Weights of a small contrastive audio-text model: 8.8M parameters.
Rows from block 5 of the audio encoder of a small contrastive audio-text model, named by matrix and row number. Rows with one number belong to one channel. Each number is 50 + 10 x the weight over its row's rms, rounded and kept within 0 to 99. All counts start at 0.
After each channel's rows are labels from the 100 clips, of 14848, where the channel reaches its largest size: "top examples" is what is common among them. Only what is clearly more common there than usual is listed. The data: synthesised sound scenes: up to three everyday sounds over a background.
# filt: filter width-3 conv (encoder.blocks.5.filt.weight, 192x192x3, each kernel summed), inputs 96-191
# gate: gate width-3 conv (encoder.blocks.5.gate.weight, 192x192x3, each kernel summed), inputs 96-191
# out: residual pointwise conv (encoder.blocks.5.out.weight, 192x192x1, transposed), outputs 96-191

filt.170:50 56 27 50 51 52 53 34 50 55 49 49 50 50 49 51 50 49 49 54 50 65 50 99 50 50 50 50 51 50 50 50 50 56 49 48 50 46 50 49 50 50 65 51 50 50 49 52 50 50 43 50 50 47 58 49 54 50 48 50 59 49 50 51 51 59 50 50 47 50 51 35 50 50 48 50 32 50 50 50 51 23 16 52 50 49 50 50 44 50 51 50 50 32 50 49
gate.170:49 53 49 46 50 49 50 50 50 62 50 87 51 50 49 50 50 54 52 50 57 46 50 46 51 39 44 50 50 50 50 59 50 59 90 51 50 13 56 50 50 47 51 39 70 52 54 72 26 50 50 50 50 50 50 49 50 49 51 22 50 50 50 41 28 50 63 50 42 51 50 56 43 50 38 48 56 46 49 50 50 49 50 50 47 51 50 50 48 47 49 32 52 50 50 85
out.170:50 49 50 61 44 50 50 50 50 50 50 50 50 51 50 50 50 50 43 49 50 50 51 45 43 46 50 50 50 50 48 53 52 50 50 49 50 57 50 50 50 50 50 50 55 50 50 50 50 51 50 50 50 50 50 50 50 51 50 50 50 50 50 50 50 50 50 48 50 50 50 50 50 50 48 50 50 44 50 50 50 84 50 50 49 50 50 50 50 50 50 49 51 50 50 35
top examples: laser zap; rain; first sound: laser zap

filt.93:49 50 50 50 33 54 54 52 47 50 52 45 49 49 50 50 50 50 50 50 50 50 50 50 50 50 49 50 50 50 50 49 50 50 50 50 50 50 50 50 50 58 50 50 50 67 50 00 56 50 50 50 19 50 50 52 50 50 50 50 45 60 51 50 50 19 50 50 50 51 50 50 49 56 50 50 51 50 44 51 50 58 50 50 75 50 50 49 50 50 50 51 50 59 26 49
gate.93:50 41 52 50 49 71 50 50 50 50 50 50 53 50 50 50 55 50 50 44 50 39 50 50 52 50 49 58 39 50 49 51 53 50 77 77 40 50 73 47 50 51 50 44 50 56 50 32 99 66 50 50 28 53 50 50 50 50 52 50 48 50 50 49 50 50 50 49 53 50 49 50 50 52 48 50 49 50 45 50 50 50 75 50 50 49 89 39 51 27 50 54 49 58 50 53
out.93:50 50 50 59 50 50 50 32 50 50 48 50 50 51 58 50 50 49 50 45 49 50 52 50 39 50 79 50 41 50 46 51 60 51 50 50 50 50 51 51 51 50 50 49 41 49 52 99 50 50 49 50 65 50 50 49 50 50 50 50 50 50 50 50 28 84 57 50 50 50 54 50 50 50 50 50 50 50 50 51 74 50 50 50 50 55 52 50 50 48 50 50 50 50 50 50
top examples: background: none; siren; meowing; first sound: siren

filt.188:44 50 49 50 51 50 50 50 50 16 50 50 50 51 50 50 95 50 50 03 24 46 50 49 50 50 50 50 50 40 50 49 50 40 50 50 50 50 50 26 50 49 50 49 40 50 50 49 50 50 39 49 50 50 50 50 51 49 49 57 50 48 50 50 48 50 50 50 50 52 50 50 50 49 50 51 50 50 44 36 50 49 51 50 00 30 23 41 50 45 49 51 50 50 49 50
gate.188:50 48 51 36 61 51 48 50 50 51 44 50 50 47 18 50 50 50 46 08 39 41 50 50 50 50 58 51 50 50 47 50 55 72 50 50 51 50 78 47 50 42 39 49 50 50 50 50 50 50 51 39 46 50 50 48 50 50 50 50 50 48 50 42 50 50 50 50 50 38 38 50 50 25 38 43 24 54 40 50 50 50 11 50 47 50 53 49 58 50 50 63 38 50 73 52
out.188:50 50 50 50 50 50 50 50 50 50 50 40 50 50 51 50 50 50 50 85 50 50 50 50 50 50 50 50 50 62 50 50 99 50 50 50 50 50 50 50 50 50 50 50 50 50 50 51 50 50 50 50 50 50 49 50 50 11 26 50 50 50 49 50 50 50 50 22 50 50 50 50 50 50 51 50 50 50 50 50 50 50 50 50 50 50 72 50 50 51 52 50 50 50 50 50
top examples: water drop; first sound: water drop; background: none

filt.31:76 42 50 49 50 49 49 55 50 50 50 50 50 50 50 62 50 50 44 50 58 50 50 50 58 50 50 50 50 99 50 51 50 50 47 50 50 50 50 50 50 50 50 47 50 50 50 82 55 51 99 50 50 65 31 61 50 50 51 50 49 50 50 50 50 50 50 54 65 77 50 50 50 50 51 50 49 50 82 63 50 56 50 72 50 50 49 51 54 50 43 50 50 50 50 42
gate.31:50 50 61 50 50 49 44 49 50 50 50 69 50 48 46 50 50 50 50 43 50 05 49 34 51 39 50 55 49 37 50 45 49 51 81 51 39 19 56 50 50 50 47 15 52 50 50 45 50 50 50 36 45 50 77 51 51 50 54 49 45 50 55 50 17 13 48 51 51 50 48 53 49 54 42 26 49 57 35 52 49 50 51 49 27 50 50 49 50 50 50 50 51 49 65 84
out.31:54 50 49 47 51 45 52 52 50 50 50 71 50 46 49 58 41 54 50 50 50 50 23 80 49 50 50 50 50 52 50 49 35 51 50 50 50 26 60 50 50 50 50 50 50 50 50 50 50 51 49 50 50 56 87 39 50 50 50 50 50 38 50 50 50 66 45 50 49 50 50 50 50 50 35 49 50 50 46 50 50 44 50 50 50 50 49 52 50 43 49 50 50 72 16 50
top examples: laser zap; first sound: laser zap

filt.149:50 50 50 74 34 50 50 51 50 51 55 50 50 50 50 50 50 50 50 50 50 46 50 50 50 50 50 50 50 50 54 50 51 51 50 51 50 50 50 49 50 50 50 50 50 50 41 50 50 56 67 50 50 63 50 50 50 50 50 50 50 50 50 00 50 50 50 50 50 50 49 50 50 50 50 50 50 50 50 50 49 50 65 49 54 25 51 43 46 50 50 50 78 50 50 51
gate.149:50 50 51 39 59 49 50 48 56 49 34 51 50 35 50 48 50 49 50 50 50 50 49 50 50 53 50 50 50 50 06 50 50 50 56 50 39 51 79 50 52 50 49 49 50 51 49 50 50 50 53 49 40 45 50 50 51 62 50 50 50 50 49 50 48 50 50 49 50 44 50 66 50 49 50 49 50 56 49 50 50 34 12 49 34 75 52 51 50 50 51 52 50 51 50 64
out.149:50 50 51 49 49 50 50 59 50 50 50 45 46 50 48 50 50 50 48 50 52 87 52 50 50 50 50 50 50 50 49 50 50 49 50 50 50 36 50 50 50 73 71 50 50 50 62 50 49 50 49 51 50 45 50 07 39 50 50 50 50 43 51 50 49 49 50 50 50 51 49 50 50 50 50 50 50 51 50 50 50 49 50 49 50 50 55 26 50 06 48 50 00 48 50 50
top examples: laser zap; first sound: laser zap; background: none

filt.163:50 48 27 51 50 50 50 50 50 50 50 48 50 50 50 50 50 53 43 52 50 46 50 50 49 50 50 50 91 50 50 50 50 50 49 50 50 51 50 50 50 89 50 50 50 50 61 49 50 51 48 50 50 50 50 50 51 50 50 50 50 50 50 50 50 50 50 50 50 99 50 51 50 62 50 50 51 50 50 50 50 50 50 50 50 49 50 50 50 49 50 50 50 54 50 50
gate.163:87 50 45 50 50 50 50 50 51 50 49 84 50 50 49 39 34 50 50 52 50 49 50 50 76 54 56 50 50 50 50 50 55 50 50 57 50 50 68 50 50 50 50 50 50 42 50 51 19 50 51 50 50 50 49 21 48 50 52 40 54 51 50 50 51 50 50 50 59 50 50 80 49 50 50 49 43 76 50 49 60 23 49 50 50 50 76 50 50 26 52 50 50 50 50 50
out.163:51 50 51 50 50 50 52 50 50 50 50 50 50 50 50 00 50 52 50 80 38 48 49 50 50 50 00 50 51 50 50 50 49 50 50 15 50 50 50 50 50 50 50 50 50 49 53 50 49 50 49 50 50 50 50 50 50 50 50 50 50 50 50 50 51 49 49 50 50 50 50 50 50 50 58 50 50 50 52 50 50 33 50 50 50 49 50 46 50 50 50 50 50 50 50 50
top examples: water drop; background: none; first sound: water drop

filt.68:38 51 50 51 44 49 50 49 50 49 60 37 75 50 50 51 49 51 68 50 55 62 50 54 89 54 12 50 50 50 49 00 53 59 52 50 50 50 50 34 48 49 49 51 52 51 51 50 41 42 13 49 49 41 37 50 50 50 36 50 50 40 43 51 50 49 50 45 49 49 20 47 50 50 49 50 50 51 09 49 50 50 48 49 50 50 50 53 51 51 52 50 58 51 50 50
gate.68:49 40 50 51 49 48 23 59 49 56 67 50 41 46 50 50 50 52 50 53 50 50 50 48 50 49 52 12 51 46 50 55 50 50 52 59 35 49 49 50 57 50 50 40 54 51 48 36 51 58 65 50 12 53 54 54 51 49 49 49 50 55 43 49 48 16 51 54 51 50 20 49 49 74 31 50 34 54 46 43 52 54 50 50 50 50 47 44 51 51 52 50 52 50 49 67
out.68:51 12 51 50 50 48 50 50 50 50 39 50 50 50 49 48 50 49 50 52 52 50 35 50 53 50 87 50 50 50 50 50 50 50 50 50 48 50 50 38 51 51 50 51 50 47 50 50 50 50 50 50 80 37 49 50 48 50 51 46 51 81 50 50 50 50 49 50 57 51 50 50 48 57 52 50 53 50 50 28 49 32 50 50 50 50 50 58 53 50 51 50 53 50 50 51
top examples: background: none; bird chirping; first sound: bird chirping; speech

filt.171:49 86 50 50 50 49 55 49 50 50 50 50 48 50 49 25 52 48 16 49 48 50 50 50 50 42 48 50 50 27 58 90 82 50 50 50 51 49 43 80 50 50 48 50 48 48 47 51 53 90 68 50 50 49 51 50 53 50 51 60 49 57 50 49 49 50 50 50 50 50 53 51 46 50 50 51 61 50 50 52 49 50 49 50 50 50 50 35 50 52 43 51 49 52 51 48
gate.171:50 46 50 47 50 42 50 53 49 71 53 48 49 50 50 51 51 50 51 50 53 37 50 50 60 49 58 48 50 50 50 50 50 50 49 50 29 50 66 27 73 50 49 50 62 56 63 50 53 50 50 51 46 41 50 39 51 51 49 33 50 51 62 50 20 49 48 57 50 51 08 50 52 52 44 51 51 50 50 43 50 50 51 42 50 53 49 50 69 50 51 26 50 50 50 76
out.171:50 50 50 51 98 50 52 50 50 50 50 50 59 48 47 47 50 50 50 51 50 45 53 47 50 50 47 56 50 50 59 50 49 50 50 50 50 50 49 50 50 49 49 50 59 50 50 50 49 51 50 49 51 50 52 50 50 50 99 50 50 50 50 49 49 49 50 50 24 50 51 50 50 50 50 50 51 50 50 50 51 51 50 48 53 52 50 49 45 50 50 50 49 55 51 50
top examples: background: none; glass breaking; speech; first sound: glass breaking

filt.32:32 50 49 50 50 50 52 49 47 51 50 50 38 48 50 50 58 50 50 50 50 50 50 71 74 50 50 47 52 49 50 50 50 50 50 50 50 48 51 50 50 50 50 50 50 50 50 50 71 99 47 50 50 50 50 50 50 50 74 50 44 58 49 51 50 50 53 55 50 50 51 50 50 59 50 50 50 50 50 48 47 50 50 50 56 50 50 50 50 50 50 50 50 50 50 50
gate.32:50 46 43 50 57 50 82 48 53 50 50 69 42 10 50 50 50 35 45 49 50 48 50 68 53 49 50 34 50 50 47 64 51 51 78 72 50 50 69 53 50 50 48 50 49 50 50 49 66 60 83 33 50 50 61 50 50 50 53 25 49 49 49 45 35 51 55 50 50 48 50 51 55 55 51 52 10 50 51 51 50 50 50 50 50 57 54 36 55 50 45 51 50 50 50 49
out.32:50 77 50 50 49 50 50 39 35 50 50 51 27 50 85 50 50 50 49 50 50 35 49 50 49 26 49 50 34 50 50 50 50 50 50 36 51 50 50 50 50 50 32 50 50 50 50 50 49 50 99 50 50 50 50 50 50 50 50 50 50 50 50 50 50 54 50 14 51 50 50 50 50 50 50 50 50 39 66 52 50 50 51 50 48 50 50 32 51 50 49 50 32 50 50 50
top examples: background: none; bird chirping; beeping

filt.67:50 50 57 49 45 50 51 70 51 73 50 50 54 49 50 51 49 61 51 51 58 30 49 51 52 50 49 50 53 67 47 50 49 97 50 60 49 50 86 57 50 50 46 36 52 50 50 51 54 45 50 52 50 51 50 50 46 50 50 46 50 51 00 50 50 50 49 49 51 50 35 50 54 48 50 48 34 49 52 49 49 52 50 50 50 48 50 53 49 50 50 47 51 50 38 50
gate.67:51 50 51 27 50 33 51 50 50 68 54 60 39 48 50 50 50 49 56 50 49 10 50 50 50 45 50 50 46 41 38 50 51 50 52 74 50 50 86 40 50 50 50 52 55 54 55 50 50 53 50 50 50 34 56 25 46 50 50 50 51 50 73 32 36 50 51 50 41 32 43 50 50 50 37 49 52 45 45 49 50 50 16 45 50 50 51 50 50 49 51 44 50 51 51 68
out.67:48 49 50 49 46 34 47 50 48 51 49 52 50 51 53 46 49 51 48 48 50 50 50 48 53 49 39 49 51 51 50 46 46 51 50 51 50 49 55 50 54 53 51 50 48 49 51 55 48 50 56 44 51 50 50 53 50 51 49 50 33 50 51 50 51 42 48 64 53 51 57 55 49 48 52 47 52 50 51 51 50 50 50 48 53 49 40 07 61 55 49 55 48 50 49 50
top examples: water drop

filt.112:50 50 52 30 50 51 17 45 51 49 50 50 51 50 17 49 40 48 51 50 50 50 50 40 50 49 50 51 49 49 50 50 50 48 50 44 50 37 50 51 50 49 50 50 51 50 48 35 01 23 50 50 45 50 51 50 50 50 47 32 49 50 55 50 50 32 50 50 52 49 50 50 50 49 50 50 49 50 40 51 50 50 50 50 33 69 52 50 50 50 49 50 50 50 50 50
gate.112:68 43 50 42 52 50 50 50 50 49 49 61 46 40 50 56 49 49 50 50 49 38 49 51 46 46 60 50 47 50 47 51 53 52 51 56 31 49 51 50 50 50 44 32 50 53 68 50 53 50 54 50 51 50 60 48 37 48 54 18 52 49 53 45 29 51 50 50 41 49 31 74 50 54 50 50 50 50 50 52 50 46 50 43 50 51 50 50 51 46 51 50 49 50 51 50
out.112:50 50 50 50 50 47 50 50 50 49 50 50 51 50 50 50 51 50 50 50 50 50 41 50 50 50 50 50 50 50 53 50 50 49 50 50 43 50 45 51 50 48 51 50 50 50 50 31 51 50 50 50 50 51 63 50 50 56 50 50 50 51 50 50 50 50 50 50 49 50 50 42 37 99 47 57 50 49 50 50 50 49 50 51 50 50 37 53 50 50 50 75 50 50 49 50
top examples: background: none; siren; beeping; first sound: siren

filt.8:51 37 49 50 49 49 00 50 50 50 52 50 56 50 50 51 50 54 48 50 50 57 50 55 51 50 51 53 52 50 50 62 42 50 50 49 50 51 53 57 51 56 50 36 51 50 55 30 50 49 51 50 50 51 00 50 50 51 50 49 49 50 50 50 50 53 63 51 49 50 52 49 50 49 50 50 21 51 68 50 50 94 42 67 50 49 50 61 85 68 50 50 50 68 50 49
gate.8:85 43 50 50 76 38 51 51 52 69 44 50 51 23 50 50 50 50 47 51 52 50 50 52 50 54 77 49 50 52 45 50 50 49 50 50 50 50 50 33 53 50 50 50 50 65 50 52 50 50 60 50 52 50 50 24 48 50 50 50 57 50 64 50 24 45 50 60 45 51 42 50 50 50 50 51 50 54 27 51 50 50 30 50 50 50 50 51 50 50 51 51 45 50 50 62
out.8:49 50 50 50 50 50 50 50 49 50 52 50 50 50 50 57 50 96 50 50 55 55 50 50 50 50 15 49 50 50 50 50 54 50 60 32 50 36 50 51 49 50 47 53 48 50 50 47 51 38 50 50 50 60 48 51 49 41 51 50 49 50 50 50 51 50 50 50 76 50 40 50 52 50 50 50 49 21 50 50 29 50 50 51 50 50 50 50 38 50 50 50 49 45 49 48
top examples: laser zap; first sound: laser zap; background: none

filt.40:50 48 49 44 55 50 50 49 49 50 51 50 53 49 50 51 50 50 50 50 63 51 50 52 52 50 50 50 54 57 50 50 49 48 50 49 51 50 68 49 50 56 51 50 50 50 49 50 57 50 52 50 60 46 43 50 50 50 50 50 50 52 50 50 50 50 50 50 51 99 50 51 55 49 50 50 50 49 64 50 50 50 51 56 53 50 51 62 50 50 50 06 50 55 50 44
gate.40:71 13 50 52 52 46 50 52 50 58 50 54 50 44 50 50 50 42 50 50 50 50 50 50 63 57 63 50 51 50 50 51 51 53 51 50 25 50 50 50 50 50 50 50 65 50 51 50 51 50 73 47 34 50 50 50 40 51 53 19 50 50 50 50 48 51 52 50 43 50 05 51 77 56 49 50 12 49 42 50 50 45 48 42 36 51 54 50 49 04 51 50 50 50 60 69
out.40:50 50 07 50 49 50 50 50 50 50 50 50 48 51 50 50 50 50 49 50 50 50 50 49 50 50 50 50 50 49 50 50 50 49 50 50 50 50 50 51 54 53 50 99 48 50 50 50 50 50 50 50 50 50 52 50 50 50 50 50 50 50 50 50 50 50 50 50 90 50 50 50 50 50 50 46 50 50 50 51 49 50 50 36 50 49 47 50 50 53 50 50 50 49 50 50
top examples: glass breaking

filt.17:50 50 50 50 48 50 49 75 50 51 50 50 71 51 50 49 68 50 50 50 50 59 50 49 92 50 50 45 50 50 50 53 51 99 50 50 50 50 50 50 50 50 50 49 50 50 50 50 49 50 49 50 50 50 28 30 55 49 49 50 50 50 24 52 50 50 50 50 51 51 50 50 50 50 50 59 50 52 50 05 50 50 50 49 50 50 50 49 51 50 50 51 50 50 50 50
gate.17:49 31 47 50 68 15 49 50 37 50 54 50 47 50 51 65 50 50 59 50 50 50 50 50 50 49 55 44 48 50 50 25 50 49 50 46 32 46 50 35 50 49 49 39 56 50 50 50 50 48 62 33 50 50 51 50 50 51 52 20 58 52 50 43 40 49 48 50 50 49 40 52 49 52 50 32 51 52 38 45 50 50 49 55 50 51 50 52 63 50 51 40 50 50 50 81
out.17:50 50 50 50 50 50 51 50 50 50 36 37 50 50 49 50 51 50 50 50 50 50 50 50 50 50 50 50 50 53 31 50 83 48 50 50 78 74 51 49 26 50 50 50 50 50 50 50 50 50 56 50 54 50 50 51 50 50 95 50 51 50 50 49 49 50 50 50 50 50 52 51 50 50 50 50 52 50 99 50 50 50 50 50 50 64 50 51 48 50 50 46 50 50 50 50
top examples: glass breaking; footsteps; first sound: glass breaking

filt.58:50 52 50 50 56 50 50 20 51 49 26 50 49 35 50 50 50 49 50 49 50 50 50 50 50 59 51 50 50 50 56 04 50 49 32 50 50 49 51 50 50 49 50 50 50 50 50 99 55 50 50 49 57 50 50 50 50 50 51 50 50 51 51 88 49 51 50 50 81 32 50 53 40 50 50 50 50 50 50 50 50 49 49 51 48 50 43 59 50 50 50 50 48 49 50 52
gate.58:85 50 50 51 76 53 50 50 60 52 45 50 50 26 10 32 48 50 35 50 50 50 49 26 50 51 50 50 47 49 50 50 50 50 50 50 50 50 50 56 49 49 50 62 51 50 50 50 43 50 50 49 50 50 50 33 36 50 55 50 51 51 50 51 50 16 51 50 50 50 43 51 50 47 49 41 49 50 42 50 56 43 00 50 48 49 72 50 50 49 57 51 44 50 48 50
out.58:50 50 50 50 64 83 50 50 50 50 50 41 66 25 50 69 50 50 51 50 50 50 49 50 50 50 50 50 50 75 50 50 50 50 50 50 50 75 50 41 50 50 00 50 41 51 49 50 51 50 50 50 50 50 50 53 50 50 50 50 50 50 49 50 50 50 50 41 58 50 50 50 50 50 50 50 37 50 48 50 50 50 50 50 50 64 50 50 50 84 50 50 50 50 50 50
top examples: laser zap; water drop

filt.54:55 43 50 50 52 50 50 50 56 49 48 56 56 50 50 55 50 50 51 49 50 61 50 50 52 50 54 50 48 51 50 50 50 50 58 50 50 50 50 78 50 50 49 50 50 56 79 46 35 09 50 39 05 50 49 50 48 49 18 36 50 49 53 51 54 50 49 39 59 50 50 50 51 48 50 51 49 51 06 54 61 49 50 50 26 63 45 50 59 50 39 63 50 49 50 52
gate.54:53 48 57 49 50 50 50 50 50 50 50 49 50 00 50 50 50 27 50 50 49 36 50 50 56 50 52 48 50 43 45 43 49 50 50 59 50 50 49 50 52 50 50 50 50 65 50 47 56 50 49 43 40 11 67 50 47 50 50 20 51 50 55 36 16 50 50 51 42 42 25 50 50 52 50 50 50 50 49 50 50 48 27 38 50 50 50 50 52 31 50 50 31 50 50 78
out.54:50 29 52 50 50 50 50 47 50 50 50 50 57 54 50 51 50 50 51 51 50 50 53 50 58 50 70 49 60 50 50 51 89 50 50 50 50 50 50 50 50 50 49 50 50 50 50 50 66 49 50 50 50 50 50 50 50 48 50 48 50 51 50 50 50 50 50 50 50 50 50 31 54 50 58 50 50 49 50 50 51 50 50 50 50 50 49 51 50 50 50 50 51 52 49 50
top examples: background: none; barking; car horn; first sound: barking

filt.100:68 49 50 50 50 50 99 49 50 32 50 50 50 50 62 50 50 49 49 50 50 50 50 50 50 50 50 50 50 50 50 81 50 27 50 50 50 50 50 52 50 50 50 50 50 50 49 50 90 96 61 51 50 50 50 50 50 50 65 55 50 50 50 37 51 79 50 50 25 57 62 50 74 51 50 50 55 36 80 50 50 51 51 50 51 50 55 50 49 50 41 50 50 57 50 47
gate.100:84 50 51 50 50 54 48 49 49 19 50 49 57 50 50 51 50 60 50 51 50 49 50 48 47 51 50 48 50 50 12 13 50 50 49 49 46 61 61 27 04 68 50 47 50 49 50 50 50 41 50 50 50 54 42 48 40 48 50 50 51 41 50 49 52 68 50 50 45 50 46 50 50 57 50 50 11 50 47 50 66 60 50 50 49 45 45 51 50 49 55 65 50 51 50 50
out.100:48 50 39 50 50 50 39 50 51 52 50 51 50 50 41 50 50 50 50 50 49 50 55 50 50 49 50 50 51 43 50 50 00 50 50 50 75 50 50 50 50 50 50 50 50 49 50 50 38 40 45 50 51 50 50 50 50 50 37 50 50 46 51 50 55 09 50 50 51 50 50 50 50 49 50 49 50 50 14 50 50 50 33 50 50 50 49 50 38 50 50 50 50 50 51 50
top examples: background: none; door slam; first sound: door slam

filt.120:00 53 50 53 50 50 50 50 50 50 50 46 15 52 50 50 51 47 50 44 43 50 50 50 49 49 39 50 50 00 50 47 50 50 50 50 50 50 50 49 50 38 50 50 50 50 50 71 50 51 35 50 50 50 52 51 61 50 50 50 50 50 49 50 50 50 50 50 50 51 52 49 37 50 50 50 50 50 50 50 50 50 50 50 46 49 13 49 50 53 50 50 50 28 57 49
gate.120:99 48 50 48 69 41 52 50 51 51 50 60 54 43 48 50 39 47 50 51 51 50 50 50 50 50 53 44 48 52 41 50 51 50 50 50 50 52 50 50 49 50 46 70 67 64 61 12 50 49 50 47 44 50 50 33 42 54 50 46 75 43 60 48 50 04 46 47 23 50 45 50 64 50 50 45 50 50 17 49 52 39 44 50 45 50 55 50 50 42 52 50 49 55 48 52
out.120:50 51 50 52 50 58 50 50 49 49 51 49 51 50 50 50 60 49 50 50 50 50 50 36 50 51 51 50 50 50 50 50 49 49 50 50 42 50 50 01 49 48 50 50 54 50 49 99 50 50 50 50 50 50 50 50 50 50 50 50 50 50 68 51 50 50 51 51 50 58 50 50 50 64 50 52 50 62 50 50 50 50 50 46 50 50 68 51 49 49 50 50 50 51 49 50
top examples: laser zap; first sound: laser zap

filt.104:50 50 50 53 50 50 50 50 50 50 58 50 50 49 50 54 22 50 50 50 79 50 50 50 37 50 47 50 49 61 50 55 50 63 50 50 50 50 51 50 50 50 50 49 50 50 50 50 50 46 58 50 59 52 57 50 50 49 50 00 50 50 50 50 50 50 60 50 61 51 50 50 50 50 50 50 49 50 50 50 50 50 50 50 63 50 51 50 49 99 50 46 55 50 50 48
gate.104:50 50 50 50 50 50 50 50 50 46 50 50 51 34 50 50 50 50 50 50 50 50 50 55 94 56 61 50 31 50 49 67 49 52 50 50 50 50 50 14 50 50 52 50 50 65 34 43 50 50 51 50 38 50 49 49 50 41 50 50 50 50 50 14 66 50 35 50 50 50 50 48 50 51 46 45 50 50 50 50 50 51 51 50 50 54 58 51 74 41 40 51 53 51 50 52
out.104:50 50 52 50 68 50 50 50 52 46 50 50 50 50 49 50 50 50 51 50 50 50 50 50 91 50 66 50 50 50 27 50 02 50 50 70 50 50 50 26 79 50 50 50 50 50 50 50 50 59 50 50 49 50 50 50 51 50 57 48 50 50 50 50 50 77 50 50 50 50 44 49 23 52 49 50 50 84 64 50 50 50 50 50 50 52 54 50 63 40 50 50 53 50 99 53
top examples: water drop; glass breaking; first sound: water drop

filt.87:50 95 50 50 50 51 50 49 50 50 50 38 50 51 50 17 56 50 47 50 39 26 50 50 39 00 00 50 50 40 50 51 50 50 33 50 49 50 51 50 50 51 63 50 49 50 49 51 48 50 39 64 52 31 51 50 50 50 50 50 50 50 55 19 41 54 50 53 50 50 50 50 49 50 50 50 54 49 90 52 50 50 50 50 50 50 50 50 50 50 50 41 47 47 50 50
gate.87:50 50 52 50 50 50 50 50 50 49 44 48 46 45 61 50 50 50 56 50 50 30 50 48 52 50 50 27 50 50 37 50 49 50 50 54 48 49 49 23 50 50 97 50 50 67 50 59 54 49 51 51 51 42 61 50 50 50 49 36 47 50 55 48 43 56 51 99 50 50 25 50 50 56 52 50 47 50 55 48 50 47 47 42 50 52 49 50 56 50 50 38 50 45 54 60
out.87:50 50 50 47 50 50 50 50 50 50 52 50 50 50 49 50 49 49 33 00 50 50 50 50 50 50 50 50 50 48 50 50 49 50 51 51 50 44 50 51 50 50 01 50 49 49 50 51 49 50 50 50 50 50 50 50 48 50 50 50 50 50 50 49 50 50 51 50 50 50 50 50 50 50 45 49 50 50 17 51 50 50 50 50 50 50 51 50 45 50 50 50 49 50 50 09
top examples: glass breaking; first sound: glass breaking; spray hiss

filt.29:50 50 50 00 50 50 50 50 50 59 13 50 44 50 50 52 50 50 50 61 50 50 50 51 47 51 50 50 54 50 40 50 50 50 44 50 50 54 50 35 50 50 50 77 50 87 50 56 50 50 50 50 50 47 50 50 45 50 50 52 93 13 53 50 49 41 47 50 50 56 51 50 51 50 49 50 53 50 50 51 50 50 37 50 50 50 49 50 50 51 52 51 24 50 51 49
gate.29:72 50 49 50 50 48 48 50 68 52 24 50 62 50 23 51 50 67 47 50 50 51 50 50 52 60 49 50 50 51 23 50 50 79 51 35 50 51 81 50 51 50 52 50 51 50 47 50 34 40 50 50 50 50 45 45 53 61 36 50 51 40 49 51 50 51 51 50 50 50 49 50 50 30 49 55 49 50 39 50 50 50 44 50 35 49 49 77 72 36 59 50 50 51 53 50
out.29:48 49 50 99 50 50 50 50 50 43 50 50 50 50 50 50 50 50 51 50 50 00 48 50 50 50 50 50 50 28 49 50 51 44 66 50 50 50 50 50 50 50 48 50 50 50 50 50 50 50 50 50 49 51 52 50 50 26 50 50 09 79 50 51 49 50 51 51 50 50 50 33 50 54 50 50 63 50 47 50 51 50 49 50 29 50 33 50 50 50 51 50 76 50 50 49
top examples: laser zap; first sound: laser zap

filt.5:69 43 38 49 51 51 50 50 50 50 50 50 50 50 50 51 05 50 48 52 58 50 51 50 47 50 65 50 50 74 50 50 52 49 50 50 50 51 52 51 50 51 50 50 50 69 53 50 45 43 50 49 50 70 48 50 43 49 42 51 60 50 50 61 59 50 50 44 53 54 31 50 70 49 50 51 30 49 50 61 62 50 46 50 51 50 50 65 43 50 37 50 50 50 50 50
gate.5:57 40 52 46 50 50 50 50 48 50 37 50 50 28 49 50 50 49 50 50 50 47 50 51 50 50 50 50 09 50 50 51 61 50 50 50 50 50 52 33 45 50 50 50 49 56 49 50 48 33 50 51 50 53 56 20 31 50 46 28 50 50 50 40 47 50 50 50 76 50 14 50 50 51 50 46 36 48 50 99 84 24 50 17 50 50 50 46 49 41 50 47 50 51 44 50
out.5:50 49 51 51 50 50 49 50 50 50 50 51 50 50 51 50 50 50 51 50 50 50 50 45 50 50 50 48 50 50 50 57 51 50 33 50 50 50 50 50 50 50 51 49 50 50 51 50 50 50 50 51 50 50 73 50 50 50 75 50 50 50 50 50 50 50 50 93 50 49 50 43 43 50 50 50 50 58 50 50 53 50 50 50 50 50 50 67 50 50 50 50 50 50 50 50
top examples: water drop; first sound: water drop